python train.py --crop_scale_min=0.8 --widths=[40, 80, 160] --lr=0.0025
Rows from block 12 of a small multi-label image tagger, named by matrix and row number. Rows with one number belong to one channel. Each number is 500 + 50 x the weight over its row's rms, rounded and kept within 0 to 999. All counts start at 0. Numbers have three digits each.
After each channel's rows are labels from the 100 images, of 14976, where the channel reaches its highest value: "top examples" is what is common among them; "lies over" is the class under the peak. Only what is clearly more common there than usual is listed. The data: made-up road signs on poles.
# convs0: expand pointwise conv (model.blocks.12.convs.0.weight, 480x80x1x1), inputs 0-79
# convs1: depthwise 3x3 conv, stride 2 (model.blocks.12.convs.1.weight, 480x1x3x3), a 3x3 kernel
# convs2: project pointwise conv (model.blocks.12.convs.2.weight, 160x480x1x1, transposed), outputs 0-79

convs0.209:522502483558430582369395439527535541506564494511563482526515501556495533381563583504517571477539455511535505535516576547532541468504601528518479538573427489468432443515602499512475517497515470522447541501535552467429366499448526507437513499
convs1.209:486524495547563563557563567
convs2.209:532504491466549563482481573462552428506507490541468525525474431482521473468535526527485531495407532551467515558561624527491563431513485505550426487432505525449588465423446511511556514420553504578512430482500398492514533551590586506463470490
top examples: %; &
lies over: face

convs0.294:617439509582460481497497433477483549470439543603481547518555571491524523545460584470509513547476597470568489598523450442594484498456509514473524459580355497492497547497498469489557563525475384558541497485585484518512524473527513510495537414
convs1.294:479539518543593508558527426
convs2.294:430451490592476517474499507528554510518452494442495406439429507535503455490473578464479526563490484549583464523523534542414437530512616567532427407466532550572453439448495468442500458602581548567534508517462472563491606564427489570445464511
top examples: drop; crescent; square sign
lies over: face

convs0.40:416478401513482499562436552496569539431459505582497503484529506617567474532487455544501560516434460459605464514486527515538468425383472546477476488461483466478388554531425466575558513468477569503459569449554428599527447513502482512515457486
convs1.40:490410445556521473545562534
convs2.40:536513507467478544551488443510517494526579513530595518456572435489502520565504474489516470473638534381496550520495425569517545475436491517535603541519489517495480551539514540581470491464486431379550576491445440440494453424388499469446610500
top examples: triangle sign; 30; arrow right
lies over: face

convs0.45:530540504638495545407496414497492494479519546577450532561485501534472567503478610480480505487458575619491536514586441479549524474491537502416475498519415522500513547537497416493502569485493376497453553555546492591493430471495496466505492391
convs1.45:399538524509558492558523445
convs2.45:411458527496500504546462518547576513540433552482496484423423530492464461496488549490484570595521477488586490503502489554477505548533591478594458497510498507535489432464475512394454512569543542575536519492516482570458511607506485581449480568
top examples: &
lies over: face

convs0.367:563500514559420563521481442499499461480510437503488493447480625556567506461481617539559553521515495517591465572534515570534544491415489486462479579580450418470487556462426474561547471444556466488491601538574508529460551497601545463457497460
convs1.367:545533487543596546430487533
convs2.367:459582533547518562535435388500472456391513524538446473558481514525530509523482533478503486526396476448608451477587545525544442481600518458466498477533487531606466413524558546416535427572473465508483480476557500526487467438521554521440498442
top examples: &; struck through
lies over: face

convs0.431:547382498494483521497451445516494502526502432465527482552454531549454522419519447428461557535560465487479536557484512405525480464409488538592512559584483490539456550560559535555481463561411401608477457467597443545538509498560478594529487537
convs1.431:498463412550540469532582525
convs2.431:595514467429500524550490534542439559558452492346509511423511411567602481477431480517454499519546482504495510494489549569482511536468607462463438484490604408499457529430507551422534574455463613494443529542587439465494526561546330470494493468
top examples: teal rim; hexagon sign
lies over: face

convs0.239:547442602566580410527502441549559476452497441490490533470499533593487463546546455513499445573515500561563554508500447586509561451485477525512502430432538469488508508517517553498379436480456537430631556448475562543541592557525517494455555508
convs1.239:532477480506575534493598565
convs2.239:496528510560522539453412507539403497479545409535457500563533535599502566584524521492437452477561541552509470541529396433459578452499459561520520517544592487538457524509429491531545509557443525598532587552428438409479593508485481551461541465
top examples: green face; black face; red face
lies over: face

convs0.101:403429489539530504488539360414514536552485549542489503510511420533523537477450537538510566478490599559571521501523469562468470453453379492544470484515452502532407600516427450524497459502491493545435431493447523474545407526420569512453481436
convs1.101:414483549469558544522544438
convs2.101:467436512415527559518457474503453551604481545551501502425382466492404541479472565529508404607539429514475571431532364508544532496504569541495427487570462522476507486534479476431500467437457523478529514514542484501492392480488423463560506521
top examples: arrow right
lies over: face

convs0.301:417498476517498576448389463512494531530500504577503404534452466546423553463500519463480533464523500492520408509488526426491511524502593531487470406563476484484382420571574434549499518514466487505455525531636463502403456494535526594478504566
convs1.301:534560573529555531464440447
convs2.301:522456519484528512470440532525541407565512551573545553498455472550454545461463543582557554521445553528556583609601579551404555446480506516471467526448506557500525540413451544567501502458508486543519440489408450435605546510558546516481485533
top examples: %
lies over: face

convs0.217:537522485489502605398508464533502617492586456498492523453447517506409536488536538575515566589424482489469492487565489514476531514469502581485455466551450601452434446558662457537460557493516455538506483504471533580516451450500519573464534534
convs1.217:465451428544570530513558550
convs2.217:451557548534515598464567531493523465492526493522543462536443495535478458520538517559471508481428567590467436492604571574456443372472482524593476458450472507479532494454539574514500440463524488438465389434450506500579542546513542465430472528
top examples: triangle sign; &; A
lies over: face

convs0.287:563469544580514502474467481442472502526479469503489520435495551391530475517514502472572523545466473549517541481567596526528539507487468454515552535494547526420585512361499474551491470573637519458486428479505584436597535409520485411568507454
convs1.287:451437513458390456510504503
convs2.287:555468498515482463631503509532511499432566504511570571449526494528530633516438413474481543515478502458484509528490509573514467503490564497401607486477573528585503589478472548544489611560431455383482502515463518448553523426427419556498555561
top examples: pentagon sign
lies over: face

convs0.234:502598552507528514495482514576516546549611471531492441521383577518491514455480517439479505552440496489534510480521413451465493508496543501467519402536507579495472515667634508430479525480450511535499519491461560567523400498533553580467508482
convs1.234:570564538537515463473438432
convs2.234:464595529564440514446540520501501509489603523480482402528602612471531402509512536534475569524565545427534484546510433572418512504475516521567559536524568437505491485522462577529522509509541448470439554471490464615553510432526611526408584421
top examples: &
lies over: face

convs0.136:414486467537547514514543526517538510437461541514533480477496414550481512417547524566460523505411442535454523486510436476458372407545522510439510579475509452484484524618541463458518462491376451526465541511563472573471424569401525448436517453
convs1.136:553559496548571501417496543
convs2.136:566512553475528503567509499453478572473492506492479562568402544477552520453451424440446477544455529558478601520560439569465493424604488489452432503533545475478588511476476489485440534422589477420585584486440518547491439463425476534453576476
top examples: 20
lies over: face

convs0.71:612432496511553548478475506572560497472559402519498674479486544444521442501583488472466465532482511484499522581518450554550487425486528470464527520557496489426511447469634495427453516535515443537581454474481542494497473473414464591469471502
convs1.71:476553548454395473541537504
convs2.71:531473502463465474516445447494416436545433470517453504511507464465529547483478577420482430493459386505495504529456563387594582607527510470452507498510517564511518399563426437497527544507473471545544506589571444446395423478588457445611482468
top examples: arrow left
lies over: face

convs0.88:510474533552437542574467481503533495508543458526385605588526501525448479545483484414517614505490546583465509494607525537433562458499517563509450493537595478443480571463516565510368492451474534453506484499510553494469567505549448475529576421
convs1.88:509510471537590553523574557
convs2.88:547509564446520548518541503468576558459485502578538624548467528515567482618572534542508518523520477510510511442418427559457537490469533465580534473514511563549516417416547448534593424522556558557480448470484556490468458548484535459459417511
top examples: green face
lies over: face

convs0.315:489506442558462482517519570530487544410583413429518464496529497538498486440598396492455529445525502463501496533436473469495523472565479543568389495439439441532530505532500547518550419480392529507408456546549434465476501503447465406454605456
convs1.315:545520490530526535394423498
convs2.315:479488646513460487515490512561464399480464418577394487424493580579547544512518455528521448519435451540465387527609508476502480523529572430524514549521511510426557466499596452437431562481462468449531485458488487528518521535502482422542387450
top examples: teal rim; hexagon sign
lies over: face

convs0.92:571418563568490474433565492448454495450465527546578498506488580555448463441512528521470548414504572483561594472482432461503447413527523510439515531529561392580530509526533555520472421475423503532526475504475532524555493446485524465369585456
convs1.92:541493478553580520539588536
convs2.92:490449480519448473516492557428492549450429484511471488563452537601575496563586439490399564481445545542445448502494536428518581491539493511481523472534487564555467507470539508493583465529547474486472479518447511553462510510550615478445548447
top examples: red face; R; 90
lies over: face

convs0.79:460512538483577466514481463418532496480564608518585418538484481443503446483542495444516476384502482536527549453525576414488425503535538544480529448528451474562430540606505565520504408512513520520487414374487472430546501423552471464505436515
convs1.79:497533488523524547437419414
convs2.79:455526483468490512392533495511501445530506480487550521576549461391459488503523525470484542433497563511547438491402580509451466471517414635517560394497463546543426575551476585462509418542584506552512449584524563504562502606424490569465556518
top examples: circle sign; orange rim; red rim
lies over: face

convs0.237:571507514564434500488489413507513555482545570587504525549537514481570500559486541499573492566487607512585515616525481444567523500486455469476450429598345519505491589484441381483532535517473416542527482500522469488506454512531530511504523446
convs1.237:442465476453533550536585554
convs2.237:404495483558483510454438501534530503572493543517452371409478480508454452487486568538506514579471466562600493519549538505432483534534596566589461458488513581565380438498522497435574463601516577534492450521459436520524524521499492517517479553
top examples: drop; crescent
lies over: face

convs0.7:561488495485557568522477521438480537488519541519451450496474530565490439452434509561578584460425517540468541479552536439500466384491458411522404579461543491523469562525538575486444434560491433457399520507441525513508433495490480500417469367
convs1.7:399432515529516533522541557
convs2.7:517522482466549496510545596488477518449419468478460526521510524450518484443482426417483543468517513466419408372474430505541404587551493474507527535489489424438514511543484475430483509500511504513532597424534570649530425549456544506491468492
top examples: triangle sign; R
lies over: face

convs0.123:539462464534495474531442397530374512444510533534526511524503587471524423560553439437570540462528503438537530578457578503507581461445457500537475462541427454507533480478440444526512549577519553512434494551565432473449558484390480544598559485
convs1.123:474400465511456520583499537
convs2.123:511549560546438424513582436510486510401488492536489614533488525458520476585584528414531471463401566516546416493473521547471390500619376455484586549519475533503492518510586501487457415511495400530510538504503551531472454520411491539550495490
top examples: pentagon sign; pink rim
lies over: face

convs0.170:532443535489520523416450391428442507520519575537566462527473513506457501415487503474544507446526570549467437516497516405529451430470505445510477462563510387548446458550518531456459429507420411564515491504504545502451484547412580587428441434
convs1.170:432424484437530540559537517
convs2.170:519418489439446431524460548506556413573428515557482535459439586572439479452485521574459564527501446494516508518529459486472595498499523423495517540473506524465557456430458469474518587513580519609501470510498468506468515478601572487519542482
top examples: %; triangle sign
lies over: face

convs0.172:421442481530573452519448492528561466465444529567521540525427507514560525517532467493411526587485537390595458533481471521521527377457505482485421444517492525492463457528536454449454491594513533618533498452562469520532408485478520615540425507
convs1.172:526461461550548519568595495
convs2.172:502453481504451430490559561510476458592497465590525544472530537463435530541439588565511472515573512442452504529511457443394497469430505493458512494443443558415572493499519516587441522468487447508528473491463382449515500437475483448546546431
top examples: !; ?; struck through
lies over: face

convs0.104:532547490595472506528502444464547515491517549544416543486496601482570479549467572533536490554414566519624541582554465570518579526446446504492497446581440538500453570487394443520542559507547484546564497555533511568518483471592509450553467459
convs1.104:415413501517533524481551553
convs2.104:424485468550472484500491484583507482539503579516533336387507515514413473492498511519478465588550476459550514549516480564499434519475552513556493437536496557527370480504540557458579492540484580523501495502463481510486503491467463485470495526
top examples: triangle sign; drop
lies over: face

convs0.346:561474540509493625477532512500553498430529475443516511451478501547479457437497554520535519537436452518505494468572495591388551373452498472424423603523500455435484490453559467490435442452463488465466554534504551538519439505441490436469591395
convs1.346:474437499428457484412496553
convs2.346:542567455495592503442530475553471548442471487531492439452510469456436433505518518386466420484499438525474483516502521525550487449520441528498461496546471470435587465447421489440514454493569569477514545466573552549396479546547581537454478537
top examples: 20
lies over: face

convs0.463:477533521582466497554469552498500548556544482500532551488519531453602489456551419530564565475558457532467470520465501411484558421499506560514460452415448423623460535608464522507501410501453498509427461450422399478478533531562432550542547482
convs1.463:468549510545522425409476545
convs2.463:411432485537535464541475424501461458505464484448429487409567448520524438518495452565461515458405483537496509511531543480536503480478606479446506574517488478459515454519549413511517558509440453437476463450440463455594492538562554419512403519
top examples: hexagon sign
lies over: face

convs0.443:470500473495525504477402436512502563502486556562516430517429466521479563476621492550470519492489555413488547489455486439478489516517511456487495427605495517503346434598506375488468529563497516497524501520572506538470454490451606608479466523
convs1.443:470423461503500534520557597
convs2.443:619424459545490488551511534496555412568513506555482498439484550461460472484544525608477480445560550457545532580541479540480536405458473442501518418403479515459647477483499505530517564613540415526515470448537454501450544397452493473470538485
top examples: %
lies over: face

convs0.68:462459469476504460433359446499490550465419585541516483571479465526479608499440458442461522533454449453486518531475553486538486493472465530548488457578462494537454410629560448559465596568485515530501503484606480542464485495472554601489485554
convs1.68:415424451496509494555559520
convs2.68:517473490544507499555544519460515454515514457526530471427477525532475543486472498635447410382502481477454512580566485491515536439443542422516544414458523488461591491493610546533503529582498461472432508453525432513491523415447500353548493526
top examples: %
lies over: face

convs0.318:497496473573510592496433414450525541514441442539484499440585448539460410510500527506461623431535579566586537479491515505544515511484376501506538469507545395515403557507437473526594459517505453493473422546543512543497478438501518524482435561
convs1.318:565561494553543416486465464
convs2.318:508436480396494552502429462493503504577482532535494507429487400548543534511589457479550400464464476506451526445546466480601527507518561561521504575564456534439498515470510544423527455453427504449490450560518580500477423556487570449502514600
top examples: arrow right
lies over: face

convs0.222:455576532561498610542488417486487622527567513481449374501506450524534398458510526607547531465497443571498423452533533496428523539571518521523521544484449550468426542539488545552504491537522547469480493443423511462533412515548500402539491480
convs1.222:539471424521591521451452522
convs2.222:452482500462488454440425469468486421504461549504441553527505462493523470471540548519503425483403434553499466509510512433512485574589506505560438548451463515505468428529540491504571417511448523630484407540457446509461417541586558449617436562
top examples: triangle sign; ring; 50
lies over: face

convs0.132:585418496627477505502536471463531573534442605541489540497460514511585530526523567509505518531453583465528524593535432507552496574529458446439541445569392491555442511487403429523572471552478436534521477473551523515504537427562478489555492443
convs1.132:547541501558539434559462433
convs2.132:415520515504503488454484471549532532512460522481504310454474518550431440524515582511471508582532466526596469491494493532511503515492582540544439392507456599555422451535510479437551464564543559559546527533515507568500573575465489475523412556
top examples: drop; heart
lies over: face

convs0.127:512573462524473411555509518542459524442511518466473499493535525508516531583536443460575485454554498450423500512486395413491608456458568578453455524474510432516387508679480502459488469470449505542496516504413390491510529540492444512505498481
convs1.127:444558576521556518524435461
convs2.127:491435434519525446517462476581490471473456501453492471393570467552510480417455465556448512516502424496478422464449549500544511581466592480433494486450578430443452436479490486526499603562467531551460482459503396433557561565532464430520379540
top examples: pentagon sign; purple rim; blue rim
lies over: face

convs0.199:563416531511532525484472604389474636530469498592542511466527533460516441432558536498473461419500426442598470542503560425521424503463578459500469507538557453490449450500527530571534451554492500518506476546550567507528521441538437513412455457
convs1.199:540466508583433513560436480
convs2.199:533520433532444451453532481523507457497446469431468484442626451522609443511500425411572506418495481494529506530458534463450450616522511556593504547511511460430457492465501428475511482516608484555554552535460466543400527589475581527482482531
top examples: 10
lies over: face

convs0.317:566485477484540570532455483484430482474525549485450432541495556540602459422432553484517515510443477496560479479615546452551565401518487361504499475477437515618477534468533526493476443536486457460468544465471523471497391431433418547453512468
convs1.317:443537556471572552462551544
convs2.317:474531484527547455445540541577500481421507483494445498484610579440523406521476486524497547449606509397468464498415477441468539557429500434544469508517425441465465548513424498502544495525479576592500582380557487580440513498548529532468476490
top examples: 10
lies over: face

convs0.56:513508486470485456537551455487477517518509442430482545539554579465412432555557390448579533487507466536527429525534534518567573474404467566545490501612515446489464590467528454543455437569444573534561379531537502480530518421473515521536563493
convs1.56:505489383484527515458530569
convs2.56:554486507436483493519532593495398459500473506480507611528475516465595475499467611395553538519488569553504494489454534566419433443580524463473495542497554490510465450436499564454443472488491570539521507493588553458558479575476377556466466443
top examples: teal rim
lies over: face

convs0.456:412470462576549542456464464510465507492470366469523412475571386432515424481502492508482479485486412591462445349516598508450461479442492517478557600458511489525500537516475555500497472512499547441454516469516534445596527503458473527566491494
convs1.456:492508533402453443468459440
convs2.456:571463439530467468474600525533497535530519528514574444475562591473431512520500581541444478496556514471481481616462573530502524369423409521429512375470556531487502538433483538547524585502563517485468469557534484442468607472526479488446523452
top examples: hexagon sign; T
lies over: face

convs0.467:507557570554470529541525479528438539431562476491462471445528489515499470474500532446589479521443408529555545446583508633479603549444514497495515504414529479511502555545461520463491506374546489531493530543377615537468557480595509456499502538
convs1.467:408453526430470490558516459
convs2.467:530577495462497449492548533506492551507429503484493472448421554493568556447478557505532438573506474531494504538455512425456465597444519566518531491590545338524446670550538502495454489502377576429437511474499506508552545568541416545512392441
top examples: purple face
lies over: face

convs0.67:553510530486458590509483530490617508501510431494480528458521483516529466475549518620458568516458421562494492475512523443398474358535527491465444615514501440398411505570570438489518440526539555474526564498536563522533478516493465477416521466
convs1.67:477442511431494554427552553
convs2.67:602566515460567529486528493574525548424513456482511488564481576512495469471527465413465439425488530468468458503533501576563448483606405477490502518536543517416599451375438545435552516424600499506556501528545515523430488534493524551468530523
top examples: 20; brown face
lies over: face

convs0.26:515531483512540509502568485524551455411486526521558453503554543591471557486520562522507570536538572525551482431545474507498496465542494496462513511514512420546470496497523521526447437484413555440625463488501504577521547269468498512477560562
convs1.26:582570496547574515527524540
convs2.26:513452461459500434531479530528475642515451545489459464519542502569590438553614459536377520472530533546449538515490452489549677431520490498472447531457476557534434487453541491542564488532535578436521473436469517465417534444518486434460481460
top examples: red face
lies over: face

convs0.413:487468448455533468593493538593493453406466438471437555517407530498513509544522402521574504487538475483434483474480439526447590483529485484513509567540618492447592433487594471560399478559483577452486416462455453512488509502517486498459589495
convs1.413:509419456443418532479550491
convs2.413:495412482597575561508426543506360484506568439475564568582558410553460534460476410508566544459448529519498489546520533483479459473531514535515421476435472534553599527503509515477485543500486559502501467553404525453527508495493493482574550585
top examples: %
lies over: face

convs0.115:567522560476525411407525471530517434424517491479591405479530556504476531551499535456573541524481491546534528494498494555402573524486536574489489443485504390540470507456522533521445421445462522474544490412497486502549593384454523463525625538
convs1.115:516514513596571525486572540
convs2.115:484492503475489530550383531528459567526507479505422419574531510453623561527590497568429497507502582437511473507469492476504544461575482485462542502485542528461467428519482560506471409590538489469545441448500453571509496571395367492522516455
top examples: red face; square sign
lies over: face

convs0.80:450505426505476493551430410572509542432521466556498537501594436585589447538520517503547566534539527490595464548451570554554514425397469584584440545524450561513459562484447484511516539474458528543482523490484381453570479533440505478468498508
convs1.80:572546491569556452529507436
convs2.80:459491536469543603465433490507520533543567577489509525510504418501477489479529569522562482551485488561483548504549529546500481450450528589578422572448501428533417542517517506562472428440429507453506459443443481437557529534510502537468426553
top examples: 50
lies over: face

convs0.167:518435510545517557610531514521588478502501503543443535602523443566471523502498515436484537469485522542527516546603472504346514448552508510439513501549525494507474518485457527536309565478511551413586519495492566426507531526536507526509472549
convs1.167:554548522565576536475555544
convs2.167:512600513546507588518599439528528540507383446527528561564491429553451455519547552499404498518582461506490440408496483502460565519511496541599504499493531505481485454432433397520498421568591551537484492567429480506472438473574462530523448448
top examples: green face
lies over: face

convs0.59:517562415527471574563574466442428581482581524479445447432467606487471463503483419488583540444484458442408486460418469486436505498532591517536456525514526460440437481560515408509536525490501513420504580541504436546467485560468447442514546444
convs1.59:508426554418509547472564487
convs2.59:616493484440446545472508518529524486534515533473523486507476521532439516407468565400557495585540482554497509488510483573525510551471459511501478518475564506428510459455378468564478544446539496488575468501491533419454539512517396563495479492
top examples: triangle sign
lies over: face

convs0.2:523528425471495561528379437509550521465544429528510504463598505492522423451519566484556570476483445552609483527526618554480614497448420452563535556521517481469455620445511425556524484507585491502452505501552481488509508486490552549458460477
convs1.2:532552523546512442424419488
convs2.2:459440516496545581519400481450469522530524529519430517497486432506537517445551499519530419482410427525436544510541538444563476455568500567499450546470524492504533458534501439524554497448478495521499470569467447480480429514555551421566466549
top examples: 50
lies over: face

convs0.90:503393610504395582536491485496510514559513421472481608562486561443503435506495464548519554380556524534472463580476485477495432448428595570506495460454458464499457425511509556486420484516456490532407474504496508474478489575519430541527442519
convs1.90:552509506502522540418403463
convs2.90:523434497538552516496388520424445451539518504491509532470516490520580454533510470606524470437500556563501593531466489516512547433424549475481484489524548497513574493431560424557542506488429557444395505463482478386504550520515576389488426534
top examples: hexagon sign; green rim
lies over: face

convs0.213:513538503547391586383416471531473454429578516624484503473499527500500502466503643507509477515531516570535488459559553446482562454456534551478543493518443428448533538532503420474549453442505477441463580526531489524517477446572499464462569417
convs1.213:476426443419460525548544517
convs2.213:434487512526507496535420477598568471501528565526423414426521550510380441457555570529497514558473416482527507552569494575531529446531543462574446557440556451552515476427479563497534572571447501572492459522472479502425528531575565530477501552
top examples: &; 50
lies over: face

convs0.21:530477545566517482519562413522509438402521455433560536443552518460504460533514532476643453520497497511489486482565434587605523510505565504484504508460477412527524449519470526441454450413486481568473540498412544613469564443532520504422412517
convs1.21:526454539540598522559533543
convs2.21:359446538596472583391354549538557360551517529558415417556568448480471463517563465445499545514527565553517435447472433515501624460486459514478509478535539469513511488567434543495443458514478423509516554507482516497549550516418572530463516531
top examples: purple face
lies over: face

convs0.89:460543539504426504477439536538550563491521375565568489574593471404522422487524584493537520517556521534546399483517577474523518500430490505519556509498453469493444501501444481488505453460435543523457507427511507536628459458580489441514390572
convs1.89:461468491418513565425519553
convs2.89:555523486539512486431421458433497487414519467456426521588568537497561478469530499463542507488427498510560572505517508513546514521550459475495522536525582397607511423539499488562483501565537428556529511481462549450489524454559540537482429457
top examples: 50; bar
lies over: face

convs0.345:503569548511611490472490462475540422529438415428385466475505550532464452537645468502437502511540550506577551466462453486468568459552463513463453444473475501526426527512580538534499457536528486506607438465512525488568477456479546586446471584
convs1.345:537541518510549541554418428
convs2.345:497529513477431460534510485486466498528473427396513478459558618568460533606519489568450402390487527460460488548565383470656506429443513544539497528559509436451526586492491551512497538577460499366528527546498514546457564481490509541437507574
top examples: red face; brown face
lies over: face

convs0.298:388527523532494564480464382491508501492507573535579401556489399542493548438432568635429466514466458544497458445557503463464480526548519485399576479468512507516443519527439462559544444450441496479428552485563498510489419469529509485543454481
convs1.298:462451433447450450447450468
convs2.298:486507524550485537481602538528523508494558532483615476505520551507479483577556494542465550468561596444425430541433495526437488445377409541535576406519508451485479560490519563566468492523509475433450519449435530571599556490453524477379543466
top examples: !
lies over: face

convs0.195:495511565489530449470486514408486562561479545484533467486518516492416514544512491498505472523424513446513452540560406489565473521353504508431588458499523604462467504582570528424424491558534476608537469505435496527585495459497606559467436490
convs1.195:553535573564556523490476432
convs2.195:406462471539429518455534531477522568539595473500570429471538458457427458545483504517488418479605490509440569567536413558466481425436486601516507496410464526470540436503512466554472568467578466500601536543396421485521566468442504415535557542
top examples: !; struck through
lies over: face